Rows from block 2 of a small sound classifier, named by matrix and row number. Rows with one number belong to one neuron. Each number is 128 + 24 x the weight over its row's rms, rounded and kept within 0 to 255. All counts start at 0. After the name is the row's rms in percent of the matrix's.
Before each neuron's rows are labels from the 100 clips, of 14976, where the neuron reaches its highest value: "top examples" is what is common among them; "loudest" is the band of the loudest frequency at the time of the peak. Only what is clearly more common there than usual is listed. The data: struck, bounced, scraped and rolled objects made by modal synthesis. In brackets: how many of the 100.
# fc1: MLP up (model.blocks.2.mlp.fc1.weight, 2304x384), inputs 256-383
# fc2: MLP down (model.blocks.2.mlp.fc2.weight, 384x2304, transposed), outputs 256-383

top examples: hard striker (82); round plate (35)
loudest: 1000 to 2000 Hz (29)
fc1.250 106 [ 89 128 164 128 128 128 128 101 158 128 163 152 128 128  97 128 160  87 128 128 128 161 178 128 128 128 128 177 164 128 128 128 161 128 128 128 128 128 128 128 128 177  85 128 128 128 128  93 128  82 128 128  73  90 128  87 171 174 128  80 128  94 128 128 128 128 128 128  62 158 101 128 180 128 178 128 101 105  37 128 128  96 128 128 164 128 128  83 128 128 172 128 128 128  78 128  88 128 128 128 160  78 128 151 128 128 128 128 128  95 128 128 128  90  94  84 128 128 184  88 128 128 128 161 170 128 128 128]
fc2.250 111 [106 128 128 128 128 128 128 128 105  97 128 128 128  71 128 128 128 128 176 128 128 128 128 128 128  76 128 128 128 128 128 128 128 128 155 128 128  84  84 128 128  87 181 178 128 128 128 128 128 128 128  66 128 128 150 128 128 128 176 208 128 155  35 152  90 173 128 128 128 128 101 128 128 128 128 128 128 128 128 128 128 128 128 128  58 128 146 128 185 128 128 128 128 108 128 128  89 128  66 128 128 128 128 100 128 128 128 156  98 209  86 128 128 128 128 128 128 102 128 128 128 162 128 128 128  96 128 185]

top examples: white noise (26)
loudest: 4000 to 8000 Hz (35)
fc1.516 099 [128 165  93 128 128 161 128  69 128 128 178 174 128 128 102 128  68 128 128 128 164 128 128  90 128 128 128 128 128 128 128  94 176 128 128 189 128  77 179 128 128  95 128 128 128 128 128 128  89 128 128 128 128 128 128  96 128 128 128  80 128 128 188 128  98 128 159 128  79 128 128  97 171 128 128  83 128 128 128 156  93 128 128 128 160 128 128 128 128  89 128 128 178 128 128 128 128 128 128  85 167 128 128  98 128 128 128 128 128 128  63 128 128 128 179  55 158 128 128 186 128 167  67 128 128 128  80 128]
fc2.516 075 [128 128 173 128 182 128 128 128 128 128 128 128  90 128 128 128 128 128  38 190 128 128  83 128 128 128 128 128 128 128 128 128 128 128 128 187 128 128 128  74  91 128 128 128 128 128 128 128 128 128 128 128 128 128 128 128 128  78 128 128 128 128 234  81 128 128 128 128 128 128 176 128 196 128 128 128 128 128 128 128 128 128 128 128  79 128 128 128  87 128 128 184 170 128 128 128 174 128 128 128 128 128 128 128 128 128 128  50 128 128 128 128 128 128 128 169 128 128 128 128 128 128 128 185 128 192 128 128]

top examples: rolling (52); clipping (47); text has "clipped" (47); membrane (34)
loudest: 500 to 1000 Hz (48)
fc1.300 098 [128 128 128  97  91 128 128 128 172  79 128 128 128 128  97  71 128 128  85 128 128 128 171 128 128 128 128 128 202 128  98 128 128 128 128 128 128 128 128 128 186 128 128 128 128 128 172 128 128 128 128  67 128 128 128 157 128 128 128 128 128 128 128 128 128 128  98 128 128 128  73 128 128 128 159 128 128 128  98 101 101 128 128 128 166 128 128  88 159 152 128 128 128 154 128 128  44  73 128 152 128 128 128 181 128 128  75 128 128 128 128  86  99 128 169 128 128 128 128 128 173 128 159 128 128 128 128 128]
fc2.300 101 [128 128 128 128  41 128 128 128  70 128 111  83 128 172 128 172 128 171 128 165  66 128  88 128 128  50 164 128 128 128 128 158 128 128  82 183 108 128 128 128 128 128 150 100 152 128 128 128 128 157 128 128 128 128 128 128 128  92 104 128 164 128 128 128 128 128 128 128 167 128 128 128 128 128 104 128 128 128 128 128 128 128 128 128  78 128 128 128 128 128 128 128 128  95 128 128 128 128 106 128 128 128 128 128 128 128 108 103 128 162 128 128 164 128 128 179 164 128 103 128 128 128 170 128 161 128 128 128]

top examples: white noise (55); bar (44); thin (high-pass) (40)
loudest: 250 to 500 Hz (49)
fc1.218 091 [128 128 128 128 128 128 128 128  56 184 159 187 128 128  91 128 128 128  97  90 128 128 128 167 128 128 128 128 128 162 128 128  85 128 128 169 128 128 128  89 128  70 128 128 128 128 128 128  94 175 128 167 128 157 128  71 128 128 128 128 161 128 128 128 128 128 128 128 128 128 128 100 128 128 128  82 128 128 190 128  82  83 128 128 128 128 128 128 128 128 169  89 128 128 184 174 128 128 162 128 128 128 128 128 158 128 128 128 162 128 128 164 128  72 164 128 128 128 128 128 128 128 128 128 128 128 128 100]
fc2.218 104 [128 128  98 128 128 128 128 128 204 168 128 128 128  96 128 128 128 128 128 172 128 128 128 128 105 128 128 128 128 128 156 128 128 128 128 128 179 128 128 165 128 128 128 128 102 202 128  91 128  73 128 158  80 128 128 128 128 128 128 128 128 128 128 128 128 194 128 128 128 128 198 128 128 128 128 128 128 128 128  77 128 128 128 128 128 128 105 128 128 128 145 128  78 128 128 128 167 128 158 128  93 128 128 128  71 128 160 128 128 128 128  83 128 128 128 128 128 128 128 103 128 128 128 128 128 128 165  91]

top examples: white noise (52); material: steel (40); pink noise (38)
loudest: 4000 to 8000 Hz (52)
fc1.124 099 [128 128 128 128  98 128 128 128 128 128 128 128 128 128 128 128  81 128 128 101 164 128 128 128 128 128 128 183 128 128 128  52 155 128 128 211 128 128 128 128 128 128 169 128 128 128 128 128  94 156 128 128 128  82 184 128  78 128 128 128 128 128 159  86 128 128 128 128 128 128 128 128 153 128 128 128 128 128  47 128 128 128 128 128 157 128  82 128 128 128 128 128 191 128 100 128 128 104 128 128 196 128 128 128 128 128 172 128 128 164 128 128 128 158 201  45 128 128 128 178 128 128  77 198 177 128 128 128]
fc2.124 072 [128 159 128 128 128  89 128 128 128 128 128 128  96 176 128 128 128 128  88 128 128 128 128 128 128 128 128 128 128 128 128 206 128 128 128 199 128 128 128 128  84 128 128 128 128 128 128 170 128 128 128 128 128 159 128 128 166 128  68 128 128 128 159 128 205 128 128 128 128 128 128 128 128 128 128 192 128 128 128  98 128 152 128 128  82 128 106 128  81 128 128 128 128 128 128 170 128 128 128 128 128 128 128 128 128 128  69 128 128 150 128 128  93 128 128 128 128 128 128 155 128  78 166 128  67 128  67 128]

top examples: white noise (49); material: steel (41); pink noise (39)
loudest: 4000 to 8000 Hz (46)
fc1.696 099 [163 128 128  87 128 128 128 128 128 128 156 153 128 128 128 128 128 186 128 128 152 128 175 128 180 128 128 198 128 128 128  61 128 128 128 191  82 128 205 128 128 128 128  97  95 128 128 128 128 128 128 128 128 128 128 128 128 128  96 171 128 128 165 128 128 166 128 128 128 128 159 128 128 128 128 128 128  79  38 128 128 128 128  75 162 128 128 128 128 128 128 128 198 128 128 128 128 128 128 128 128 128  83 128 128 128 128 128 128 128 128  82 128 128 169  80 128 128 128 128  64 152 128 194 128 128 128 128]
fc2.696 083 [128 172 128 128 128  83  88 128 128  96 171 128  84 192  60 128 128 128 128 128 128 128  85 161 128 128 128 128 128 128 128 128 128 128 128 170 128 128 128 128  99 128 128 128 128 128 128 184 128 128 128 128 177 156 128 159 168 128 102 128 128 128 128 128 128 128  80 128 128 128 128 128 128 164 128 196 128 128 128 128 128 128 168 128 128 128 106 128 128 128 128 128 128 128 128 128  80 128 128 128 193 128 128 128 150 103 128 170 128 169 162 128 128 128 128 128 128 128 128 155 128 128 128 161 128 128  84 128]

top examples: hard striker (87); size: medium (65); ring (42)
loudest: 2000 to 4000 Hz (30); 1000 to 2000 Hz (29)
fc1.725 106 [ 78 101 128 203 188 128 128 102 128  77 173 128 128  71 128 128 128  87 104 128 128 128 128 128  90 128 128 182 178 128 193 128 128 179 128 128 174 128 161 128 128 128 128 128 128 162 128 128 128  69  92 128 128 128 158 128 128  82 128 128 128 128 128 128 128  71 128 152 128  67 128 168 181 187 128 128  86 128 128 128 128  73 128 128 128 128 128 128 128 128 128 105 152 128 128 128  79 167 128 128 128 128 128 128 128 128 128  84 128 128 128  91 128 128 128 128 128 128 128 128 128 128 102 128 128  57  84 100]
fc2.725 096 [180 128 128 128 162 128 128 128 128 105 128  97 128 165 128 177 128 192 128 128 128 128 128 128 128 128 128 128 128 165 128  65 128 128 128 157 128  70 128  90 128 128 128 128 128  98 128 178 128 128 128 152 128  79 128 128 128 128 128 128 170 128 128 128 175 128 128 128 128 128 128 128 128 128 128 128 128 169 128 128 128 218 128 128 128 128 128 128 103 128 128 128 128 128 128 128 128 128 128 128 128 113 128 128 128 128 128 128 174  69  93 128 128 128 200 128 128 152 128 181 128 128 128 128 204 182 128 128]

top examples: thin (high-pass) (42); pink noise (33)
loudest: 4000 to 8000 Hz (37)
fc1.280 101 [ 94 128 128 128  89 128 128 128 128 128 160 128 155 128  86 128 128 128 128 128 128 128 128 128 128 128 165 128 128 128 128 128 128 128 155 197 128 128 128  72 128 165 128 128 128  95 128 128 128 128 128 128 155 128 128 128 128 128 128 128 128 128 197 128  86 128 128 128 128 128  90  88 182 128 128 128 128  86 128  92 128 128 128 128 128 164 128 128 128  91 128 128 128 128 128 128 128 128 128 128 128  72 128 128 162 104 128  97 128 128 128 128 128 128 128  96 128 128 128 190 128 185 128 178 128 128  98 128]
fc2.280 038 [128 128 128 128 128 128 128 128 128 128 128 128 128 128 128 128 128 128 128 128 128 128 128 128 128 238 128 217 128 128 128 128 128 128 128  68 128 128 240 128 128 128 128 128 128 128 128 128 128 128 128 128 128  51 128 128 128 128 128 128 128 128 128 128 128 128 128 128 128 128 128 128 128 128 128 128 128 128 128 128 128 128 128 128 128  34 128 128 128 128 128 128 128 128 128 128 128 128 128 128  51 128 128 128 128 128 128 128 128 128 128 128 128 128 128 128 128 128 128 128 128 128 128 128 128 128 128 128]

top examples: thin (high-pass) (33)
loudest: 4000 to 8000 Hz (36)
fc1.537 100 [128 128 128 128 128 128 128  88 128 128 156 159 163 128  83  78 128 128 128  98 128 155 174 128 128 128 159 128 128 128 128 128 159 128 128 163 128 128 128 128 154 128 128 128  88 128 128 128 128 128  61 128 128 128 128 128 128 128 128 128  50 128 128 128  93 128 128 128 101 128 128 160 128 182 128 128 128  91 128 128 128 128 128 128 128 171 162  93 185 128 128 128 164 128 128 128 128 128 128  97 159 128 157 128 164  98 128 128 128 128 128 128 128 128 158  81 128 128 169 152 128 128 128 153 128  93 128 128]
fc2.537 099 [153 128 128  65 128 128 128 128 128 128 128 128 128 176 128 146  96 128 128 128 128 167 128 169 128 128 167 128 128 128 128 128 128 128 128 184  92 128 128 128 128 128  88 168 128 101 128 185 128 128 128 128 204 128 128 128 128 128  95  83 128  97 193  71 172  60  94 128 128 128 128 166 128 128 128 128 128 128 128 128  83  86 162 128 128 128 128 128 128 128  84 128 128 128 128 185 128 128 128 128 128 128 128 128 179  97 128 128 128 128 128 128  60 128 178  89 128 158 128 128 128 128 128 128 161 128  79 128]

top examples: rolling (43)
loudest: 500 to 1000 Hz (47)
fc1.309 084 [128 128 128 128 128 128 128 128 128 128 128 128 193  90 128 128 128 128 128  88 128 128 128  77 209 128 128 128 128 128 128  83 128 128 128 128 128 128 128 128 128 128 128 128 128  77 128 160 128 128 128 128 128  71 128 128 170 128 128 128 128 128 168 168 128  71 128 128 128  88 128 128 128 160 128 128 128  66 128 128 128 128 128  85 128 128 128 128 181  74 128 128 128 128 128 128 128 128 176 128 188 128 128 164 170 128 128 128 128 128  77 165 128 128 128 128 128  68 128 128 128 128 128 128 128 128 128 128]
fc2.309 094 [128 128  94 128 128 128 128 167 128 128 128 128 128  96 128 128 152  75 128 128 128  97 128 181 158 128 128 128 128 174 179 166 128 128 128 128 128 156 128 185 128 128 128 181 128 178 128 180 128 128 128 128 128 128 128 128 158 128  75 128 128 162 101 128 186 128 128 128 128 128 128 128 128 153 102 153 128 128 128  70 128 128 128 128 128 128 100 128 128 128 128  99 128  99 128 184 128 128 128 175 128 159  71 153 128 128 176 175 103 199 128  98  90 128 128 128  89 166 128  84 128 128 168  82 185  90 104  98]

top examples: rolling (49); membrane (32)
loudest: 4000 to 8000 Hz (44)
fc1.110 097 [128 163 128 128  88 128 128 128 128 128 158 178 128 128 128 157 128 128 128 128 128 158 128 128 128 128 128 128 128 128 128  64 128 128  79 182 128 128 128 128 128 128 128 128 128 128  96 128 128 128 107 101 128 128 128 128 128 100 128 128 128  89 128 128 128  88 128 128 128  98 103 128 128 128 128 128 128 128  91 128 128 128 165 128 128 128 128  99 128  91 128 128 128 128 128 128  93 128 128 128 179 128 128 128 170 128  92 128 128 128 128  97 128 128 173  86 169 128 128 165  72 128 128 175 128 128 128 128]
fc2.110 056 [183 128 128 128 128  81 128 128 128 128 128 128 128 128 128 128  75 221 128 187 128 128  81 128 128 128 128 128 128  83 128 128 128 128 128 128  76 128 128  65 128 128 128 128 128 128 128 128 128 216 128 128 222 128 128 128 128  87 128 128 128 128 196  76 128 128 128 128 128 128 128 128 128 128 128 128 128 128  78 128 128 128 128 128 183 128  71 128 128 128 128 128 205 128 128 128 128  90 128 128 128 128 128 128 128 128 128 128 128 128 128 128 128 128 128 128 128 128 128 128 128 128 128 167 128 178  70 128]

top examples: white noise (60); steel-like damping (42)
loudest: 4000 to 8000 Hz (65)
fc1.214 098 [128 128 128 128 128 128 128 128 128 128 128 175 128 128 128 128 128 208 128  96 183 166  88 128 128  85 168 174 128 128 128 128  79 128  98 189  91 128 202 164 128 128 128 128 128 128 128 128  96 128 128 128 184 128 128 167 128 128  69 128 128 128 128 128  97 128 128 128 128 128 128 128 128 128 128 128 128 128 104 128  80 128 128 128 166 155  66 128 167 128 128 128 209 128 128 156 128 128 128 128 128 128  88 128 128 128 128 128 128 158 128 128 128 128 181 128 128 128 128 128 128 171  80 203 128 128 128 128]
fc2.214 071 [128 170 176 128 128 128 128 128 128 128 149 128 128 171 128 128 128 128 128 128 128 171 128 128 182 128 128 128 128  89 128 128 128 128 128 128 128 178 128  76 128 128 190 128 128 128 128 128 128 128  81 128 128 128 128 162 128 128 128 128 103 128 128 128 128 128  91  97  88 128 128 128 128 128 128 219 128 128 172 128 128 128 128 128 128 128 128 128 128 128 128 128 128 128 170 128 128  51 128 128 128 128 128 128 128 128 128 128 128 128 128 128 128 128 128 128  90 128 128 157 128 128 128 128  59 128  94 128]

top examples: rolling (52); clamped rod (40)
loudest: 250 to 500 Hz (40)
fc1.416 083 [128 128 128 128 128  72 219 128 128 128 128 176 128 128 128 128 128 216 128 128 128 128  93 128 128 128 128 173 128 128 128 128 128 128 128 177 128 128 128 128 128 128 165 128 128 128 128 128 128 128 128 128 180 128 158 128 128 128  96 128 128 187 128  85 166 128 128 128 161 128 128 128 168 128 128 162 128 128 128 128 128 172 128  96 128 128 128 128 128 128 175 128 201  72 128 128 128 182 128 128 128 128 128 128 128 128 128 128 128 128 128 160 128 128 128 128 128 128 163 128 128 128 128 163 128 128  82 128]
fc2.416 087 [128 128 128 128 157  66 170 128 128 128 128 128  38 128 128 128 155 128 128 128 128  94  67 128 128 128  99 206 166 128 128 128 128 103 128 165 128 128 189 128 128  73 128 102  90 128 128 128  58 167 166 128 128 128 128 170 128  81 128 160 128 167 128 128 173 128 153 128 128 107 128  86 180 167 128 128 128 167 128 128 163 197 101  94 128 152  81 128 128 154 161 128 128 128 128 128  89 128 128 165 128  72 128 128 128 159 128 128 128 128 128  71 128 128 128 128 159 105 128 128 128 128 128 162 128 128 128 154]

top examples: hard striker (100); membrane (97); small (97)
loudest: 2000 to 4000 Hz (54); 1000 to 2000 Hz (43)
fc1.558 105 [128 106 128 128  84 165 128  93 181 128 128 128 163 128 128 165 128 128 128 128 166 128 128 128 128 128 128  97 128  62 152 128 128 166 128 128 128 128 128 128 128 128 128 128 128 155 128 156 128  90 128 128 161 128 104 128 128 128 128 128 128  91 128 128 128 128 179 128  70 128 128 128 181 128 128 165 175 128 128 128  90  87 128 128 128 185 128  99 128 128 128 128 128 161 128 128 128 128  91 128 100 105 128 128  86  96 128  70 128 128 128 100 128 169 128  35 128 163 160  97  97 181 128 155 128  82 128 128]
fc2.558 126 [128 128 128 128  97 128 128 128 101 128 103  97 128 128 194 128 190 128  83 155  81 101 128 128 167 128 128 128 128  95 128 175 104 128 128 128  89 160 128 175 128 153 128 128 175 148  68 128 174 128 104 128 164 158 171 174 128 128  85 128 156 128 128 128 108 128 128 160 128 103 160  80 100 128 128 193  93 102 128 105 128 128 128 128 128 128 128 128  92 128 128 128 128 103 166 161 188 119 166 128 128 128  77  89 128 179 128 128 128 128 172 128  82 175 128 147  93 128  99 100  84  90 162 128 169 128  93  77]

top examples: hard striker (86); repeated hits (46)
loudest: 2000 to 4000 Hz (29); 1000 to 2000 Hz (26)
fc1.194 095 [128 128 128 128 128 128 128  74 128 128 128 128 128 128 128 128  93 163 128  99 128 164 161  93 128 154 128 170 128 128 128  89 128 128 128 158 128 101 166 128 160 128 128 128 172 128 128 128  76 128 128  98 128 128 128 128 128 128  76 128 128 128 201 128 170 128 184 128 128  95 128 128 128 128  65 128 128 128  50 128  95 128 128  91 128 128 128 128 128  86 128 128 128 128  94 128 128 128 128  87 128 128 128 128 128 128 128 128 128 128  86 128 128 128 158 128 173  95 128 128 128 159 102 157 152 128 128 128]
fc2.194 084 [128 128 128 128 128  64 188 128 128  74 174 128  68 128 128 128 128 128 128 128 128 128  98 160 128 128 160 128 128 128 128 128 128 128 128 128 128 128 128 128 128 128 128 128 128  83  89 192 128 128 128 128 128 154 128 168 164  96  69 128 128 128 128 128 207 128  98  90 128 128  93 128 128 128 128 187 128 128 128 128 128 128 152 128 128 128  88 128  95 128 128 103 128  67 128 128  76 128 128 128 170 128 128 128 128 128 128 190 128 128 128 128  97 128 169 128 128 128 128 164 128 128 158 128 128  79 128 173]

top examples: rolling (54); scraping (43); bar (33)
loudest: 250 to 500 Hz (48)
fc1.515 098 [128 128 128  62 166 128 128 128 128 128 128 128 128 128 128 128  88 128 169  88 128 128 128 128 128  60 128  90 128 128  87 128 128 177  76 128  77 128 128 162 128 128 128 128 128  86  88 128 128 128 128 189 128 128 128 128 128  59 128 128 128  65 163 128 128 128 164  96 128 128  93 128 128 128 128 128 151 128 128 128 128 128 175 128 128 196  78  99 128 128 128 128 128 128  95  93  82 128 128 128 128 128 128 128 128 128  79 128 128 128 104 128 128  90 164 128 177  96 128 159 128 128 128 128 128 128 128 128]
fc2.515 088 [175  67 128 128 174  71 128 128 128 157 128 128 128 128 128 191 128 128 128 128 128 128 128  90 128 128 128 128 128  85 176 128 128 128 147 176 128 128 128  77  54 128  54 128 128 128 128 128 128 128 128 128 201 128 128 128 128 128 128 128 148 187 128  87 128 128 128 128 128 128 128 128 128 128 128 128 128 128 128 128  84 105 128 128 128 128 128 128 128 128 128 128 128 128 128 180 188 128 128 110  73  81 128 128 128 128 128 128 128  80 128 162 128 128 128  72 128 128 128 206 211 128 128 128 128 128  90 128]

top examples: rolling (83); rubber-like damping (66)
loudest: 500 to 1000 Hz (48)
fc1.632 096 [128 128 128  84 128 173 128 128 178 128 128 128 128 128 128 128 128 164 128 128 165 177 128 158 128 128 128  85 128 128 128 128  71 181 128 174 128 128 128 128 169 128 175 128 128 128 128 128  76 128 128 128 181 128  87 128 128 128 128 128 128 128 128 128 128 128  98 128  76 128  87 128 128 128 128 191 128 128 128  44 128 128 128 128 128 128 128 128 128 156 128 128 128 128 128 167 128 128 173 128 128 128 128 128 128 169  97  87 128 128 128  72 128 128 128 128 128 128 171 128 173 170 160 128 128  87 128 128]
fc2.632 104 [128 128  99 128 128 128 128 128 128 128 128 128 128 202 128 128 128 128 128 128  73 128 102  99  96 100 170 128 128 128 102 128 128 201 128 203 128  57 128  98 128 128 128 128 166 128 128 128  95 144 128 128 128 128 192 128 128 128 128 128 128 128 184 128 128 128 164 128 174 128 128 128 128 128  53 128 128 128 128 128 128 128 170  67 128 128 167 128 128 128 185 161 128 128 128 128 154 128  94  89 128 128 128 128 128 128 128 128 128 128 128 128 128 128 128 128 128 128 128 154 128 128 128 128 186 154 128 173]

top examples: small (83); plastic-like damping (81); action: bouncing (53)
loudest: 500 to 1000 Hz (77)
fc1.157 093 [ 86 128 128 128 128 128 162 128 128 128 128 128 128 128 128 128 128 171 128 128 128 169 128 128 128 128 206 128 128 128 163 128 166 128 166 128 154 128 172 128 164  93 128 178 128 128  47 128 128 128 128 128 128 163 128 128 128  37  83 128 128 128 128 128 128 128 128 128 128  85 162 128 159 128  64 128 128  97 128 128  87 128 128 128 128 128 128  83  85 128 163 128 128 128 128  91 128 161  86  96 128 128 128 128 128 128 128 128 128 128 128 128 128 128 128 128 128 128 128 128  59  85 128 128 128 128  83 128]
fc2.157 113 [ 92 160 151 128 128 128 128 128  80  83 128 128 128  84 100 109 128 128 171 162 128 128 128 128 158 128 159 128 128 128 128 148 128 128 128 158 128 128 103  87 128 128 156 128 150 128 128 128 102 128 128 128 128 128  95 128 128 128 128 128 147 100 128 128 128 112 152 128 128 128  81 106 128  84  88 128 128  78 128 128 128 128 128 128 128 128 146 128 128 128 128 162 128 128 164 128 128 128 128 128 128 128 128  94 128 128 108 128  99 128 100 128  86 128 128 128 128 149 128 148 128 128 128 128 145 107 128 128]

top examples: hard striker (87); membrane (50); material: steel (39)
loudest: 500 to 1000 Hz (45); 1000 to 2000 Hz (35)
fc1.731 119 [128 128 128 128 128 128 128 153 146  98 128 167 128 199 153 128  46 128 128 128 128 128 128 153 106 128 161 153 128 128  93 128 157 128 128 170 128 128 128 181 128 159 128 128 128 128 128 128 128 128 128 128 168 128 128 193 155 106 128 128 128  71 182 128  97 128 128  94 128 128 128 128 128  63 128 100 128 128 128 128 157 128 128 128 128 128  96  66 128  90 128 128 128 128  69 128 128 205 128 128 128 128 128 199 128 102 128 128  85 128 128 128 128 128 128 164 128 128 128 164 128 128 128 166 153 128 128 128]
fc2.731 146 [101 154 128  82  83 128 110 155 158 128 128 158 128 128 128 128 149 128 128 128  98 128 128 109  91 109 128 105 128 146 128 152 128 186 102 128 128 128 128 128 157 169 101 128 128  96 128 128 128 128 128 128  84 128 158 128 158 128 128 167 151 153 128 128 160 156 128 128 151 128  86 128 128 128 128 169 154 128  99 128 128 128 137  87 163 128 128 128 128 163 128 117  77 128 128 128 148 128 149 128 108  75 128 128 109 128 128 128 104 101 128 157 128  80 128 128  96 192 128 103 181 128 128  96 128 103 101 128]

top examples: small (96); rubber-like damping (80); shape: ring (47)
loudest: 500 to 1000 Hz (50)
fc1.556 090 [169 128 128  95 128 174 128 128 128 171 187 128 128 168 128  92 128 128  54 128 128 163 128 128 128 175 128  91 128 128 161 128 128 162 128 128 128 128 128  91 128 128 128  90 128 128 128 128 128 128 128 164 128 128 128  74 128 176 128 128 128 128 128  59 128 185 128 128 128 186 128 128 128 128 128 201 128 128  89 128 128 128 128 128 172 128 128 128 128 128 128 128 128 128 128  99 128  70 128 128 128 128 128 128 182 128 128 128 128 128  92 173 128 128 168 128 128 197 128 128 128 128  77 128 128  89 128 128]
fc2.556 093 [ 79 128 128 128 128 128 128 128 128 128 128 107 128  93 128 128 128 128 128 128 188 184 128 128 128 106 128 128 128 128 128 128 165 170 128 154  97 128 128 128 128 169  81 128 169 157 128 128 128  85 128 128 197 128 128 189 128 128 128  76 128 128 128 128 100 128 128 170 128 128 128 128 128 128 128 128 128  80 128 128  88  75 128 128 128 164 128 128 128 128 128 128 128 128 128 175 128 128 128 128 128 128  85  82 128 159 160 128 128 128 128  84  81 192 128 128 128 128 128 128 169 128 151 128 128 162 128 128]

top examples: action: scraping (44); white noise (43); clipping (38); text has "clipped" (38)
loudest: 4000 to 8000 Hz (50)
fc1.395 109 [102 156 128 128  94 171 100 128 128 128 128 164 128 128 128  71 107 128  70 128 157 128 162 128 162 128 128 108 128 128  83 128 160 162 128 128 153 168 128 128 128 155 162 172 128 128 128 128 128 164 128 128 128 128 128 128 187 128 128 128 128 128 128 128 128 128  87 128  78  98  77 128 147 128 128 128 128 128 128 128 128 128 185 128 176 128 128  91 128 165 151 128 128 154 128 128 128 128 128 128 128 128 128 128 161 128 128 128  68 128 128 128 128 128 128  91 128 128 128 177 128 128 128 150 106  75  89 128]
fc2.395 080 [128 103 128 128 128 128 226 128  69 128 128 128 128 128 128 128 128 128 128 128 128 128 128 164 128 128 128 128 173  82 128 128 128 128 128 185 128 128 128 128 128 128 128 128 128  55 128 218 128 128 128 128 200 128 128 128 128 128  69  92 128 128 128 128 128 128 128 128 128 128 128 128 128 128 128 160 128 128 128 128 128  61 128 128  72 128 168 128 128 128 128 128 128  85 128 128 128 128  92 128 128 128 128 128 192 128 128 128 128 128 128 128  59 128 200 128 128 128 128 128 128 128 128 128 128 128 128 176]

top examples: hard striker (99); clamped rod (77)
loudest: 4000 to 8000 Hz (38)
fc1.78 097 [170 128 128 128  80 128 128 128 128 128 184 156 128 155 128 189 128 128 128 156 128 128 128 128 128 128 128 128 128 128 178 128  62 128 128 128 128 128 128 128 128 128 128 128 103 128 128 128  78 102 153 192  87  97 128 128 128 128 128 128 128 128 128 128  93 128 128 128 128 128 128 128 128 128 128 165 128 128  66 128 128 128 128 128 128 128  64 128 128 128 128 128  97 171 128 128  61 128 128 128 128 128 128 128 128 128  86 128  95 177 128 128 128 128 128 128 128 173 159 128 128 169 128 190 176 128 128 128]
fc2.78 119 [128 128 128  76 128  98 128 159 178 128 128 128  89 128 128 128 102 162 128 169 128 128 128 128  87 128 146 128  94 128 128 128 161 175  99 159 128 128 128 160 128 183  56 128 128 128  76 128 153  96 128  96 166 148 128 128 177 114 128  95 128 128 162  82 128 104 159 128 128 128 128 128 128 128 128 128 128 128  87 128 128 128 128 108 128 128  80  75  99 128 128 128 128 128 157 168 162 148  90 128 128 128 128 128 128 128 128 128 128 128 158  80 102 156 128 128 128 128 128 155 185 128 155 128 154 128 128 128]

top examples: hard striker (94); action: rolling (49); membrane (40)
loudest: 1000 to 2000 Hz (48); 2000 to 4000 Hz (29)
fc1.742 109 [128 191 128 128 128 128 128 128 185  91 161 128 128 170 175 128 128 128 128 158 128 128  97 128 128 128 128 128 176 168 128 128 128 157 102 128 174 128 155 166 128 167 181 128 128 128  87 128 128 128 128 128 128 166 128 172 128  93 100 128 128 128 128 128 128 128 102  87 128  76 128 128 128 128 128 128 128 128 128  89 128 128 128  73  82 153 100 128 128 128 128 193 103 128 155  65 128 161  93  88 128 128 128 173  98 128 128 168 128 204 128 102 128 128 128 128 171 128 128 128 128 128 128 128 128 128 128 128]
fc2.742 123 [128 173  93 128 128 128  89 172 128 128 143 128 128 128 128 128 128 128 128 128 128 128 128 100 128 128 153 128 128 128 128 128 163 128 128 128 162 166 128  73 128 128 128 128 128 156 128  81 128 128 128 128 128 178 128  86 128 128 128 100 128 128 104 128 190 159 110 128  88 128 128 183 128 128 128 201 128 128 167 128 128 128  98 128 166 128 128 128  98 168 155 103 128 128 128 166 158 128 153 128 128 128 128 128 128 128 128 128 110 128 128 160 128 128 128  97  87 128 128 128 202  81 128 128 148 128  86  98]

top examples: white noise (64); steel-like damping (60)
loudest: 4000 to 8000 Hz (59)
fc1.83 103 [128 169 128 128 128 128 128 128 128 128 128 199 128  90 102 164 128 170 128  96 128 128 128 128 128 128 128 128 128 128 128 103 150 128 128 128 128 128 155 128 128 128 128 104 128 128 128 128  51 128 128 128 170 128 168 128 128 128 128 128 128 158 128  60 128 105 156 128 128 128 128 128 128 165 128  90 128 128  63 128 128 128 128 128 168 161 128 102 128 155 128 128 128 128 128 128  88 128 128  96 128  95 128 128 128 128 128 128 128 128 128 128 128 128 128  36 128 128 128 128  92 166  64 173 128  87 128 128]
fc2.83 084 [128 178 128  60 128  76  28 128 128 153 158  65 128 213 128 185 128 192  98 158 128 128  90 180 128 128 128 128 128 128 128 128 128 128  72 148  91 128 128 128  72 128 128 128 193 128 128 128 128 183 157 128 128 128 128 128 168 128 128  80 167 128 173 128 128 128 128 128 128 128 128 128  82 128 128 128 128 128 128 128 128 128 128 128 128 162  81 100  62 128 128 128 128 128 128 178 128 128 128 128 128 128 128 128 128 128 128 128 128 171 128 128 128 156 128 128 128 128 128 150 183 128 128 128 128 128  87 128]